Weights of a small contrastive audio-text model.
Data: 78125 training examples, 29.8 epochs.
Rows from block 2 of the text encoder, named by matrix and row number. Rows with one number belong to one neuron. Each number is 128 + 32 x the weight over its row's rms, rounded and kept within 0 to 255. All counts start at 0. After the name is the row's rms in percent of the matrix's.
# fc1: MLP up (text_encoder.blocks.2.mlp.fc1.weight, 1024x256), inputs 0-255
# fc2: MLP down (text_encoder.blocks.2.mlp.fc2.weight, 256x1024, transposed), outputs 0-255
fc1.262 105 [128 134 128 148  90  80 148  83 178 128 160  70 155 128  63  69 128 128 136 128 128  99 128 128 169 128 159 128 170 193 128  57 128  94 184 128 128 228 128  58 231 128  93 128 106 150 192 160 128 128 177 171 192 180 128 128 128 128 128 128 131 128 103 128  92 201  96 112 128 162 128 128 128  28  66 128 128  82 135 128  90 160 128 128  96 128  54 204 110 164 165 189 149 128 128 128 108  78 102 128 128 166 107 128 128 128 128 128 128  90 128 167 128 128  74 128 191 128 128  64 128 136 128 128  80  89  94 128 128 128 128 128 128 112 128 128 128  87 128 247 128  86 139  93 128 160 128 180 128  84  68 128 112 128 225 128 128 128 128 128  92 107 128 128 128 131 130 128 128  74 128 105 128 128  99 128 128 128 128 153 128 128 128 128 128 172 128 128 128  92 164 128 128 128 128 170 128 170 190 128 128 159 138 109 184 190 128 160 140 128 128 128 128 128 106 145 128 128 128 146 128 128 128 128 128 173 128 175 128 217 168 128 128 128 138 128 175 128  79 128 128 131  62 128 128 104 100 164  29 128 142 128 128 128 128 178]
fc2.262 102 [171 128 166 128 107 137  91  81 150 101 154 151 128 192 128 128 128 101 128 128 128 128 128 154 128 128 128 111 128 128 158  24 158 128 128 128 171 109 128 162 128 128 128 179 174  85 128  74  62 165 128 174 161 154 128 107 128 128 128 160  78 128  93 128 128 128 128 128 128  78  98 128 168 128 100 128 128 128 124 128 113  85 128 128 128 128 144 128 128 128 128  70 128  74 128 128 151 128 154 168  99  86 128  72 128 128  52 140 128 238  64 128 128 180 128  61 128 148  81 185 128 110 128  66  73 128 172 127 157 128  49  53 189 128  93 128 128 128 104 186 178 128 128 128 154  25 161  97 128 168 128 128 128 128 128  82  67 128 193 128 128 128 155 175 163 196 146 128 128  76 112 146 144 128 146 129 128 128 128 128 137 137  69  89 128 128 151 128 128 128  72 128 128 128 102  76  76 106 128 114  94 156  85 128 175  64 195 128  71 128 128 128 154  66 163 128 128  61 128 128 128 179 128 152 128 170 213 134 128 128  95 128 128 128 128 128 206  80 128 128 103 128 128 128 132 149 128 164 128 109 128 128 164  82  58 147]
fc1.263 106 [154 197 128  91 128 128 128 128 128 128 128 128 158 183 150 128 128 128  61 163 128  85 156 128 128 128 128 143 128 195 101 128 128 128  91  96 128 128 128 186 128 109 103 166 118 164 128 128 128 143 128 166 128 121  56  64 128 128  93 201 103 178 128 128 128  90 128  85 128  60 171 169  67 141 115 169 152 128 128 128 128 174 157  96 128 118  70 128 128 128 128 128 128 128  92 128 128 128 128 128  78 186 195  87 128  61 192 128  94 128 108 128  67 128 165 128 128  89 128 128 147  72  98 128 109  98 193 166 128 150 128  93  76 128  87 128 184 128  76 128 168 128  81 128 128 128 176 113 151 128 173 191 128 120  51 138 149 128 128  91 128 128  72  78 128 136 102 128 100 159 128 128 185 128 128 144  59 128 128 128 165 128 177 193 128 192 128 115 123 148 114 128  89 128 128 128  90 128 158  36 150 152 128 128 128 128 128  61 128 167 128 128 128 183  85 172 128 128 128 128 128 191 128  90 128 106  76  55  69 128 128 128 162 146  91  90 136 133 128 132  98 128 155 128 128 178 249 115 128 154 128 128 128  90 188 203]
fc2.263 086 [128  71 128 169 128 156 174 128  76 128 128 128 128  86 162 128 128 114 128 128 128 169 168 128 128 128 128 128 166 128 128 128 128 128 128 128 183 128 128 128 163 191 128 128 128 104 112 149 151 128 164 113 128 128 128 128 128 128 128 179 128 108 152  73  83 178 100 128 116 128 128  78 186 128  74  67 128 128 128  64 128 128 128 192 172 128 128  86 107  61 128 128 226 152 109 128  97 186 128 107  90 128 128 128 108 128 176 128 149 128  94 128 128 128 128 128 128 128 156 128  91  80 128 128 195 137  64 128 128 128 128 128 128 128 128 128 208  86 128 128 128  65  93 128 167 208 128 145 128 154  85  71 128 189 128 128 128 128  67  57 128 128 128 195 128  40 128 128 128 128 197 148  36  91 128  72 116 113 128 196  82 128 155 128 101 128 128 173  80  82 128 102 128 128 128 175 195 128  96  96 128 128 128 128 128 128 128 128  25  78 170 128  56 108 128 128 128 128 128  87 128 195 128 128 128  89 128 128 102  52 128  86  60 128 128 128  91 128 187 235 128 128 128 128 128 128 120 128 128 152 128  60 128 128 128 128]
fc1.264 093 [128 128 128 144 128 162 165  93 123 128 128  91 128 128 128 128 128 128 128 128 153 140 128 149 128 128 128 128 183 128 128 128 128 196 184 209 128 168 128 168  97 128 120 128 128 186 128  98 128 120 110  98 190  71 128 128 128 128  77  57 128 149 128 128 255 128  96 103 116 129 128  76 201 128 114 184 106 128  98 128 115 128 128 128 128 128 128 148 115 128 128 106 144 128 118  92  98  96  92  93 128 128 128 128 128  98 177 128 116 123  73 128 191 101 128 128  62 128 128 128 181 128  96 128 144 242 114 161 128 111 187  78 128 119 128 120  69 128  87 142 128 128 128 100 128 159  87  80 101 188 128 164 128 128  98 102 128 128 176 128  77 128 128 119 192 128 128 128 128  63 128 128 128 128  98 166  42 128 128 128 127 133 128 128 128 128 128 128 124 128 128 128 128 141 169 128 128 128 108 128  75  40 179  83 128  25 102 128 174 128 128 128 113 167 128 128 174 146  85 170 197 103 209 128 102  84 128 180 128 128 183 128 127 128 128  79  79 128  60 128 192 128 150  50 128 128  54 128 101 127 128  96 128  63  80 128]
fc2.264 098 [ 85 180 167  85 128  99 157 128 196 128 128 128 116 128 128 159 197 159 128 171 126  82  99 168 159 128 128 185 164  93  76  84 103  87 163 128 128 117 180 128 128 128 128 157  73 128 128 128 128 128 187 128  96 128 128 130  81 128 128 155 128 128 128 128   0 128 166 128 128 128 128 106 128 128 128  46 128 128 128 128 165 162 180  61 128  90 128 155 128 157 128 148 155 145 213 175 128 128 128 167 128  96 128 164 128 128 128 128 128  62 166 128  84  87 183 128 128 128 166 128 128 128 128 128  96 128 182 128 128 128  93 128 128 172  91 202 150 185 128 114 174 128 128 128 193 128 128 128 128 108  89  78  61 138 128  81  80 170 101 128  88 128  85 128 153 162  89 128 128 128 128 157 144 128 151  93  78 128 128 190 128 164 128 128 128  90 150 128 128 169 128 128 119  99 128 128 147 128 128 128 146 128 128 128 128 157 149 161 128 164 128 103 128  91 128 128 128 128 128  49  85 128   0  75 155 128 145 128 128 128 156 161  81  91 128 203 128  91 128 128 128 196 128 128 194  66 128 128 170  80 128 112 128  67 184 163]
fc1.265 095 [128 150  53  85 157 128 165 128 128 128 188 128 128  33 128 128 128 128  83 130 186 204 164 128 128 128 149 133  87 128 128 173  82 128 128  95 128 128 128 128 128 128  89 156 101 128  87 143 212 142 128 128 128 128 102 128 128 128 145 128  98 128 150 128  76 128 128  67  83 128 128 150 128 128  68 128 128 114 128 113  73  39 120 128 114  71 128 190  97 128 128  72  76 128 128 101 128 128 128 128 107 168 128 171 179  83 189 128 128 128  58 166 128 107 128 128 128 142 128 128 168 150 128 128 128 128  76 113 178 177 128  47 124 128 128  95 128 207 128  97 119 128 186 128 108  79 152 128 128 128 155 128  93  59  57 128 110  46 128 128 128 128 128 111 124 128 128 128 128 128 128 128 120 128 162 128 124 128  97  61  76  87 141  91  94 128  85 128 128 131 128 179 165 128 154 176 128  36 122  75 188 128 128 181 128 111 142 128 133 181 128 128 128 128 128 128 174 227 149 143 128 150 155 128  82  92 128 128 128 128 185 105  85  69 195 128 128 128  83  72 128 128 166 117  80 158 128 177 128 128 128 153 128  67 199 128]
fc2.265 123 [112 183 162 128 128 170 157 164 103 128 128 173 128 149 194 128 128 154  76 104 128 128  81 128 146 128 128  63 146 128  85 119  82 128 149 128  93 144  67 128  80 128  98 176 128 173 154 128 160  65 128 109 128 156 128  93 158 110 164 128  94 128  99 128 201 147  94 171 128 136 168  68 141 128 165 128 128 128 128 155 128 158  80 188 177  91 151 139 164  34  89 128 128  98 222 128 128 128 128 128 128  92 102 128 163 128 128 128  91 128 141 195 101 128 169 114  98 128 128 128 128 155  78 155 128 134 114  88  70 161 128 105 152 128 128 128 128 128 128 128 128 143 104  81 103 128  93  85 161  95  94  75 128 180  68 179 128 128  72 154  89 128 164 128 128 143 128 128 158 128 169 173 107  92 128 128 175 152 128 161 100 128 128 128  83 168 182 165 144  93 128 128 170 156 128  65 128 155  84  86 152 162 178 128 128 128  54  89  87  59 155 186 128  49 128  80 128  85  96 178 163 128 128 128 128 128 106 153 128 110 162 159 179 104 128 128 110 158 175 128 118  69 128 128 186  92 128 172 232  84 156 128 128  84 128 112]
fc1.266 087 [184 128 128 159 128  98 173 128 128 128 171 180 128  62 155 128 128 163 128 128 128 210 128 128 152 131 128 142  63  40 128 109 128  92  90 128 128 144  92 128 128 175 128 114 128 111 135 128 128  68 128  80  89 128 128  79 128  82  91 128 128 128 185 164 128 116 130 227 165 128 128 128 157 193 101 143 128 128 128 112 128 183 184  94 160  70 128 104 183  58  95 128 128 113 128 128 174 128 181 124 128 168 128 128 128  99 141  80 128 154 162 128 128 128  54 179 128  88 148  56 128 151 128 101 174 106 128 175  94  82 173 128 128 135 167 128 128 182  65 180 128 128 128 128 181  85 154 128 128 128 128 110 128 128 128  65 178  78  49 181 128 128 128 128 128 128 128 128  89  67 128 138  85 128 149 128  75 128 128 128 128  66 160 204 128 128  89  77 156 128  72 111 128 128 160 128 128  80  70 128 128 128 160 149 153  88 128  39 128 128  74 164 128 128 128 128 101 128 128 128  85 128  74 128 128 168 128 104 128 158 111 128 148  76  74 128 128 152  39  79  75 128 128 128  92 105 128 128 128  85 128 128 175 126  93 114]
fc2.266 102 [128 187 187 106 128 128  62 128  79 128 128  92 128 128 128 128  76 128 158 128 165 128 188 128 158 128 128 113 125 128 219 180 128 128 128 162 128 158 128  87 128  73 128 231 147 217  75 141 128 128 143 128 128 128 128 145 166 174 179 204 128  99 128 128 128 128  86 128  75 128  85 195 128  90 128 128  97 128 168 128 128  87 128 128 128 128 128 128 128 128 128  96 128 128 128 206 128 156 128 148 160 138 128 128 155 128  82 155 128 156 113 128 103 205 187 108  73 179 128 152  89  96 158 178 165  64  92 114 128 128  99 128  90 112 128 128 193 128 128 128  92  62 128 171 128 128 102 128 128 104 128 128 158 128 128  92 174 171 169 168 128 158 161 102 128 164 128 128 183 176 128 128 128  88 183 155 185 128  97  96 113  91 128  25 165 165 172 178 128  65 128 108 128 109 128  91 128 195 128 107 128 148 100  83 160 128  90 145 128 128 174 128 128 128 128  49  94 128 128 198 128 102 128 109 128 128 179 187  79 128 128 128 128  91 128  68 104 128 143 128 128  80 128 152 169 128 128 128 128 156 128 187 128  69 128 128]
fc1.267 088 [ 43 175 128 164 128 128 209 128 128 128 128 128 128 128 128 128 128 128 128 132 181 128 163   3 128 128 143 128 128 128 198 128 128 128 128 201 128  84 128 128 128 128 128 184 128 128 128 164 199 152  56 128 151 128 130  82 109  84  57 128 105 154 128 128 164 128 128 128 109 128  53 128 130  93  57 128  85 128  90 191 128 170 121 128 143 128 231 140 173 128 128 128 128 128 128 128 128 173 128 128 128 128 128 142  93  71 128 128 128 177 128 128 134 128 128 128 110 128  94 128 128 128 128 128 109 128  61 128 214 177 128 128 128 153 128  64 186 164 128 188 163 128 128 128 103 128 181 128  66 151 128 128 128 128 151  34 128 128 154 150 128 167  71 128  68 128 159 128 128 160 183 143 128 108 128 128 128 128 128 128  89 128 196 128 128 128 106 128 128 155 128 128  80 194 173 128 128  24  89 128 128 128 132 203 128 114 128 128 160  98  94 128 137 102 128 128 181 128  40 128 128 167 128 164  95 200 167  96 128 128  84 128 128 103 145 128 128 159 128 163 212 128 110 150 128 128 153  87 128 128  82 159 128 128 151 128]
fc2.267 119 [165 128 186 104  94 102 163 106  45  55 128 112 115 106  87 128 128 128 176 128 170 128 128  86 128 128 128 128 177 128 128 128 104 128 100 125 128 165  97 128 128 128 117 189 128 128 116 128 128 128 134 128 128 128 141 128 128 147 128 186 151  86  89 128 112 128 151 183 128 128  79 150 172 106 128 128 171 182  37  87 106 128 128 128 128 128  80 128 130  79 128 128  82 128 171  86 101 128 107 158 128 128 128  77 128 128 150 115 128 128  76 190 128 100 128 128 176 128 119  80 128 128 167 154 176 128 128 128 128 175 167 128 128 162 215 128 128 128 128  95  78 101 159 101 105 128 196 146  87  57 164 199 145 128  87 147 165 128  21 158 128 128 128  94 128 128 128 149 128 156 157 128  97 178 167 128 164 157 203 128 199 128 128 120  57 177 147 142 172  87 128 128 128 101  85 128 189 109 192  94 159 105  80  94 128 128 105 128 128 118 128 105 128 128 128 128  94  60 165 128 128 151 128 128 150  57 128  93  59 145 120 128 217 128 128 128  82  56 159  78 128 166 128 128 166 128  99 128 185 191 128 180 128 128 128  79]
fc1.268 085 [202 159 128 128 128 105 128 128 128 115 128 128 181 128  71 128 128 184 128 128 128 128 128 128 150 196 128 128  50 191 178 128 198 128 109 128 181 128 169 128 128 137 128 169 182 128 128 128 149 128 128 128 128 197 128 102 105 128 127 128 128 128 128 128 196 204 128 128 128 102 128 128 128  97 128 128 181 128 128 124 128 128 192 106 152  74 128 128 128 128 110 128 141 177 128  58 128 163 128 145 166 187  73 145 128 137 128 128 170 128 171 128 128 128 128 128 128 128  79 170  85 128 128 156 128  90 128 128 128 128 227 128  58  90  61 196 173 136 128 128 128  78  53 128 116 128 209 104 128 128 118 219 128 128 128 153 128 128 128 128 128 189 128 128 131 102 128  37 128 128 201 128 128 128 128 170  60 178  77 145 159 114 128 128 128 160 128 128  48 128  88 128 137 128 177 128  58 160 128 165 128 128  43 125 128 144 128  98 128 160 107 128 128 155 128  90 128 128 128 128 128 128 167 104 111 189 128 128 128 128 112 110 128 128 104 128 128  82 180 128  98 128  40 214 128 117 128 128 100 128  60 128 177 128  72 176]
fc2.268 109 [128  99 128 128 128 128  94 128 186 191  63 151  99  91 128 164  78 108 128 141 128 127  95 128 128 161 128 114 128  97 147 128 128  76 128 128 157 159 104  94 128  91  65 144 128  99 107 128 128  89 128 128 128 128 147  61 128 128  87 199  79 128 110 128  91 114  95 128 123 177 128 128 128 128 151  57 128 154 104 128 128 128 113 112 128 128 146 102 159 201 144 225 155 128 128 190 200 128  82 152 128 161 128 155 160  46 128 128 178 128 128 128 128 195 158 153 128 101 225  87 176 128 136 128 128 108 128 243 128 184 177 128 128 128 128 177 128 154 128 128 128 128 128 155 128 128  72 128 134 128 128 128 111 183 151 128 161 128 111 128  91 128 128 191  96 128  96 128  90 143 128 112 150 128  95 128 128 118 106 128  76 173 158 128 124  62 128 128 191 128 128 128  75 128 161 128  65  90 128  87 128  83 183 128 128 100  79 139  67 128 128 128 103 128 173 128 128 128 128 184 169 175 174 128 210 128  88  86  92  97  66 128  64 128 164  49 128 128 128  96 128 130 192  79 153 128 161  96  84 128  85 128 128 128 128 167]
fc1.269 093 [136 176 128  91 159 104 128 206 190 128 128 102 147 128 149 165  59 128 143 153 128 163 152 107 128 128 128  68 105 128 128 128 142 181 128 128  83 128 163 105 128 161  98 128 149 128  95 128 128  99 128 128  51 128 128 128 128 128 187  53 111 128 128 128 128 128 181  95 203 128 128 128 128  68 207 128 109  84 152  60 160 128 128 207 202  84  39 128 162 128  91 128 113 128 128 175 128 128  81 128 128 115 107  91 165 136 128 192 128 128 178  66 128 179  66 200 157  64  55 128 128 128 173 185 128 128 128 128  83 128 128  63 109  77 128 128 160 150 180 108 152  77  74 138 128 128 128 128 152 169 168 128 128 140 162 180 143 128 128 160 128 128 128 157 128 120 191 128 100 128  93 119  62 116  82 128  74 128  86 128 140 137 176 128  98 128  89  98 128 128 128  84 147 128 128  86 128 128  88 128 128 174 128  97 128 128 128 128  69 128 107 128 172 128 128 128 155 128 128 128 128 174 185 128 128 128 158 128 128 163 128 128  68 128  52 128 194 135 128 128 128 128 128 207  86 186 128 128 106 128 187 128 176 128 128 111]
fc2.269 107 [ 75 101 128 128 162 128 169 128 128 154 128 144 104 128  78  78 128 104 128 128 167 128 128 144 128 128 167 128 184 103  90 128 128  30 163 128  98 128 199 128 128 128 128 128 128  99 128 193  92 205  89 184  87 151  99 128 128 164 101 128 128 162 175  92  86 128 177 128 145 128 128 128 128 128 164  54 164 128 148 128 152 136 181  24 100 128  74 172 157  87 128 166 128  83 136  92 128 116 128 158 128 128 128 128 128  63 171  94 154 128 128  43  65 128 128 165 128 162 165 128 128 172 146 128 153  75 128 159 121 128 128 128  91 128  98 128 160  99 128  79 150  97  93 150 128  99 128 168 128  50 128 128  85 150 146  89 178 170 114 128  55 157 162 171 128 128 177  80 196 128 157 151 128 128 128  86 139 128 112 128  99 128 128 128 191 106 128 212 181 143 128 128 128 168 128  87 128 197 128 128 128 128 128 128 138  89 155  68  70 128  78 128 128  93 128 128 128 128 164  59  80  77 128  38 128  74 106 128 128 128 128 128 128 128 148 128 128 114 128 128 128 128 128  99 128  46 107 141 122 128  56  88 128  87 152 128]
fc1.270 107 [128 128 142  89 128 126 128 128  55 128 187 128 161 128 224 128 128 128 128  86 128 108 128 181 128 132 104 105 142 128 128 128 128 151 174  92 128 128 102 128 128 128  57 128 117 111 110 128  82 169  78  77 128 105  66 128 136 157 195 122 146 108 128 104 128 128 128  68  91 128  58 142 128  79  71 160  66 128 128  91 128 128 107 204 128 128 128 128 118 164 128  78  74  82 128 145  82 164 128 107 106 128 128  90 128 128  92 153 128  89 136 142 128 128  62 128 201 128 194 128 128 128 128  44 128 186 128 128  94 186 115 128  88  76  89 168 116 194 145 128 128 178 128 146  85 128  70 147 108 138 128 128 118  82 128 128 200 128 128 128 163 128  94 109 158  53 128 128 164 128 108 125 107 204 182  92 128 185 128 128 128 128 128 128 128 128 165 128 171 128 128 128 140 128 128 180 151 128 164 128 147 128 103 105 156 128 128  97 128 128 104 128 128 128 173 128 128 128 128 169 128 156  51 128 175 186 128 106 128 128 102 128  31 128 128 128 128  76 147 128 179  39 217  71  79 128 128 162 163 169 154 173 152  89 163 128]
fc2.270 070 [128  87 128 128  45  79  69 128 212  84 128 128 128 128 111 128 128 128 128 128  42 164 128 128 128 207 255 155 128 128 128 128 128 128 128 128 128  83 128 128 187 128 128  39 157 128 128 128 128  94  64 194 128 128 128 128 119  75  76 128  82 128 128 128 128 128 128 128 128 197 153 128  68 163 158 128 128 128 169 190 128 128 128 151 128 128 128 128 104 128 128 149 128 128 128 128 163  63 128 128 128 128  86 128 128  41 128 128 128 191 128 128  97 111 128 175 183 128 128 128 128 128 128 128 128 128 128  97 163 128 128 128 128 128 128 128  79 128  83 128  89  62 164 128 128 128 190 128 128  91 128 128 128 128 128 128  76 128  95 176 128 173 128 144  26 128 128  87 128 128 128 187 151 128  90 200 128 128 128 128 128 128 112 204 170 128 128 128 128 128 128 128 128 128 128  78 128 128 128 128 128 128 156 112 128  66 128 108 128  91 174  82 128  77  64 188 128  92  92 128 128 128 196 128  59  69 128 178 128 128 142 192 128 128  79 110 184 172  73 128  95 128  48 186 128 128 128 128 128 128 128 169 128 128 128 128]
fc1.271 096 [107 128 185 128 128 128  91  59 153 106 101 128  58 120 128 232 163  52 128 128 165 128 128 183  96 128 113 207 128 145 128 128 128 146 128 128 138 128 128 146 128 128 128  81 157  84 128 154 128 128 187 128 139  96 111  76 128 128  53 128  98 128 128 219 154 128 128 139 107 128 128 128 155  88  88 187 128 128 167  81 128 128 128 128  66 128 145 128 207 179  98 128 167 127 121 128 199 152 130 180 128 222  79 128 128 128 128 128 102 128 128 165 114 128 128 128 128 128 128 128 104 128 103 107 128 128  80 128 193 128 143 155 128 128  89  74 111 130  82 205 154 128 128 128 128 128 128 128 163  90 128 128  62 150 128 112 176 143 178  80  72 128 102 128 154 146 128 128  96 128  85  90 128 128 128  74  73 128 102 103 128 128 128 128 128 128 128 149 157 128 128 128  99 139 128 199 128  86 128 189 128 180 156  62 128 104 128 128 131 144 195 128 128 165 144  77 128 128  79  19 153 164 128 128  64 181 219 128  71 195 128  85 128 100 135 128 128 128 144 128 128 198 107 128 105 128 128 128 128 128 162 128 128 128 128  70]
fc2.271 074 [167 170  44  66  78 128 128 128 128 171 218 128 208 159 128 128 128 128 220 128 118  78 177  55 128 128 128 162  72 128 128 128 135 128 161 128 128 128 128 170  70 175 128  52 201 219 172 128 128 128  93 128 128 128 195 128 128 128 128 128 128 128  96 128 128 128 128  75 162 128 128 176  82 179 165 128 128 128 128 217 128 128 128 128 128 163 128 128  96 128 161  75 105 154 128 128 128 107 227 128 137 128 128 128 128 128 128 128 128 189 128 104 114 128 128 128 128 108 128 128 109 128 128 128 143 128 128  94 182  71 128 128 128 104 128 128 128 128 188  86 128 128 179 185 128 128 128 128 128 128 187 128 128 128 128 128 128 128 117 128 128 147 103 154 160 165 128  82 179 128 175 172 151 109 128 207 128 128 195 128 128 128 128 128 183 128 146  28  86 128 128 161 128 128 172 128 128 151 128 155 173 128 101 183 128 128 162 128 128 104  86 128  91 154  98 128 128  46 128 128  90 128 128 128 128 128 128 173 128 187 128 128  51 174  25 119 128  66 128 128 128 128  97 203 128 128 167 128 128 128 128 105 128 128  97 148]
fc1.272 087 [ 79 153 128 128 128 128 128 128 156 128  84 192 128 128 128 128 128 166 158 128 128  85 128 129 171 128 157 103  53  68 152 121 128 128 113 128 182 156 152 128 128 128 128 184 128  97 128 128 170 128 128 128 128  52 128 128 128 128 128  59  94 128 223 128  33 128  93 165 215 217 128 128 128 128 128 170  89  74 128 128 128 122 128 227 160  75 169 128 128 176 128  82 128 128 128 128 185 128 186 128 181 128 128  73  86  99 128 128 128 128 128 128 128 128 128 128 128 152 169 128 128 194 128 128 128 128 128  80 185 154 128 128 179 128 104 128 128 181  97 128  94  75 128 128 128 170 128 128 128 101 128  81 128 128 169  94 128 141 128 128 180 178  46 147 128 128 175  80 128 187 128 128  82 128 128  39 128 128 191 113 128  85 128  90 128 128 128 128 128 128 172 128  86  64 177 128 128 107 158 128 128 151 162 152 194 192 128  97 128 128 128 128 128 164 163  67 139  86 128 184 128 128 128 192 134 153 168 128 128 128 128 128 199 128  83  71 210 170 128  92 128 103 128 128 175 116 128 128 116 128  80 128 128 128 128 128]
fc2.272 111 [128 128 128 128 128 168 188 147 128  93  92 182 128  90 128  85 128 160 188  79 128 128 150 128 128 159 103 128 128 100 152 128  83 128 128 128 128 128 128  80  79 128 128 183 170 104 128 154 137 128 128 201 110  61 158 128  94  90 128 139 143 128  77 159  65 164 128 139 172 128 187 214 149 128 128 128 128 103 128 128 128 128 113  97 128  99 136 128 152  83 128 159 128 128 128 152 128 128  96  91 146 154 128 197 171 128 128 128 128 128  91  48 128 165 128 128 128 104  92 128 128 128 128  93 128  82 128 128 128 203 128 128 162 103 188 128 203 160 137 128 128 128 128 128 128 128 143 128 101  65 128 169 128  83  59  83 178 143 174 128 128 128 128  88  74 128 128 128 128 128 128 128 128 128 177  67 128 128 187 106  99 128 187  72  97 205 168 234 128 100 123 107 113 128 103 128 128 161 128 101 128 146 128  83 150 128 111  81 206 128  57 128 116  93 151 128  93 128 159 128 130 128 128 128 128 128 128  68  13 101  79 109 176 173 151 128 128 128  23 128 181 128  90 167 128 167 128  92 128 128 128 128 186 147 191 128]
fc1.273 106 [ 90 128   7 128 144 153 128 169 183 128  72 128 163 179  96 128 124 128 128 128 128  49 162 181 128 128 128  89 128 148 198  81 128 128 114 128 180 128 166 126 155 131 128  62 128 157  91 132 128 178 128 159 107 128 128 128 128 121 181 128 128 128 129 182 128 166 169 128 163 128 104 183 128 128 128 128 128 128  60 128 128  80 176 128 128 128  47  84 128 128 162 128  80 128 128 128 183 128  91 198 136 151 149 128 128  55  73 165 128 128 148  96 156 128 103 159 213 128 128 128 128 128 128 104 128  83 153 128 128 128 128 114 148 128 128 169 128 128 128 204 125  29 161 162 128 128 179 232  96 158 228 128 171 128 128  71 128 128 128 128 170 113  88 158 128  78 128 149 128 165 162  72 109 113  78 128 109 128  95 128 128 128 128 160 109 169 151 128 128 128 128 128 130 128 128 128 101 176 111 157 128 182 128  74 128 128 133 119 128  71 128 128  79 154 128 128 193 128 128  64 128 150 128 122 128 128 154  61 128 128 128  85 128 128 128 128 128 167 128 199  86 128  82 173  81 165 114  75 128  74 156 128 128 159 107 128]
fc2.273 121 [ 79  80 160 128 148 102 128 178 174 128 128 128 151 163 128  95 146  97 128 128 128 218 158 128 128 152  83 173 187  56 128 169 154 128 128 128 128 168 128 120 128 128  97 100  76  54 128 169  84 128 192 128 166  75 128 128 128 128 142 142  78 128 157 165  59 117 128 128 176 224 128 128 128 163 143 112  52 128 158 113 185 161 128  94 128 144 158 128 211 145 128 128 128 128 186 128 128 193 128 128  97 109  92 128 128 150 128 128 158  97 128 128 116 113 128 173 128 167 168 157 128 185 155 128  81 128 128 142 171 149 185 108 128 153  80 173 173 161 128 128 138 173 156 144  59 128 128 128 128  87  48 115 167 157 147  65 137  91 128 128  90 128  78 165 128  90 128 128 113 190 128 171 147 107 128 128 128 128 117 128 100 159 170 128 128 128 128 128 113 190 128 128 108 128 128 128  73 128 113 128 128 128 128  63 128 128 184 128 128 200  83 128 128  99  98 156 164 156 213 128 128 157 128  60 159 128  41 128  49  98 116 128 128 128 128 128 157 128 128 128 158 151 128 128 128 128 128 115 189 128  58  80  95 162 106 179]
fc1.274 098 [154 128 138 128 128 128 128 181 210 128 128 128 128 128 128 143 128 128 136 128 196 128 128 128 128 128 128  31  85 128  77 173 128  95 128 128 128 128  50  83  79 128  88 128 128 128  92 221 128 190  82 128 128 128 128 128 102 176 226 157 128  87 128 128 128  97 128 128 117 128 152 177  95 177 128 128 128 128 128 128 128 103 176  93 128  89  89 128 128 128 128  89  61 128  99 128 167 128 163  94 110 144 128  61 128  91 128 128 128 128 128 133 142 128 128 186 154 198 128 128 128 128 179 166 172  78 161 168 128 170 199  86 172 100 102 187 128 128  90  41 128  96 128 128 128 128 128  84 128  96 175 128 128 128 128  94 128 162 128  73 109 121  89 128 128 128 125  60 151 128 128 111 128 128 128 128 128 148 111 156  92 120 128 115 128 128  93  22 128 199 128 104 155 185 154 128 153 128 182  97  47 128 128 107 126 176 149 128 128 126 128  82  43 161  72 128 195 128 128 128 114 128 128 128 128 128  85 192 106 161 128 151  96 128  75 128 128 206 128 128 128 171 157 128  53 148 107 168 175  96 128 128 160 128 128 128]
fc2.274 116 [128 128 128 166 170 128 152 128 128 128 128 164 172 128 128  92 128 148 168 128 190 128 104 128 200 128 128 152 128  82 208 128 163 173 128 128 177 101  87 173 128 128 116 128 128 128  56 128 173 109 128 128 128 194 128  63 128  66 146 128 128 159 223 184 155 128 178 140 128 208 128  53 150 128 128 211 128 128 128 128 207 108  88 128 128 128 128 101 191 128 128 113 128 128 128  83 181 128 160 128 128 128 128 149 128 128 128 172 128 178 155 128 128 128 128 110 128 128  59 177 133 177  78  49 136 212 128 128 128 165  88 105  85 159  85 128 128 128 128 128 128 128 158  85 128 179 128 150 128 128 128 118 179 128 128  80 128 172  99 174 128 128 128 165 156  92 128 128 128  60  99 128 128  92 169  97  69 155  63 104 128 128 120 180 128  67 171 187 128 155 133 128 128  83  99 128 128 128 128 128 128 146  63 128  98  79 128 128 162 128 128 191 163  59 128  93 128  98 185 128 128 125 114 128 146 128  86  93 170 128 128  94 146  70 159 173 128 146 128 128 108  54  94 128 172 128  95 102 128 128 128 128  76 108 187 128]
fc1.275 101 [128 128 128  81 128 128 128 128 128 128 128 105  80 128 128  99 128  60 128 128 128  95 128 124 128 128 128  90 128 128 151 180 128 124 186 128 128 128 162 142 128 128 128 118 128 128 104 188 167 128 179 101 128 128  65 128 185  60 128 128  85  98 128 178 208 128 128 128 156 128 128  70 128  78 128 128 128 128 212 128 128 164 128 128 128 169 128 128 135 182 128  74 128 147 161 229  64 144  72 181 167 197 128 171 196  96 128 128  97  55 182  82 128 164 128 128 173  92  55 111 128  93 182 128 128 128 157 128  57 128 128  80 128  99 128  85 128 128  97 147 128 206 102 128 128 128 180 209 155 128 128 101 128 162 128  66  80 128 128 120  76 135 128 128 128  94 128 111 128 147  96  81 128  94 177 128 128 105 128 128 144 170  54 157 128  83 128  79 128  90 128 101 128 128  85 112 199 116 145 128 128 141 128 128 107  65 136 128 128 128 169 128 156 128  91  79  90 186 128 135 165  90 113 128 128 128 128 168 112 189 128 167 128  74 128 190 160 105 128 131  99 128 128 172 128 172 171  49 128  91 154 128 128 128 128 192]
fc2.275 102 [156 128  84  95 121 186 197 128  67 128 128 169 136 160  91 128  35 128 128  98 128 128 128 128 109 171 128 145 163 128 128  41 128 128 185 110 199  86 128 128 128 135 134  88 160 128 164 128  78  93 106 128 128 128 145 128  98 146 128 108 128 128 128 147 110 128 174  78 100 159 128 161  84 128 159 128 128 217  89  84 176  93 128 128  63 164 128 128  93 128  78 128  89  83 111 107 185 128 128  87 141 128  92 128  68 128 128 145 144 135 128  98  68  51 155 128  93 128 178 128 128 165 128 197 128  24 153 153 128  85 128 202 128 128 128 115 106 128 128 164 128  72 128 128 148 128 128  66  64 128 128 160 128 128 128 128 128 128 128 151 128 156  66 149 158 160  53 128 128  58 128 128 159 128  82 103 128 128 171 128 156  80 128 128 146 128 128 177 128 128 166 175 104  95 141 128 125 145  79 163  89  58  99 160 128 166  78  76 128 128 128 128  74 143 183 128 128 107 128 115 128 128 128 128  78 128 128 148 128 176 101 196 128 128 167 128 128 128  94 187 157 128 115  72 188 155 128  82 128  86 128 204 128 128 156 128]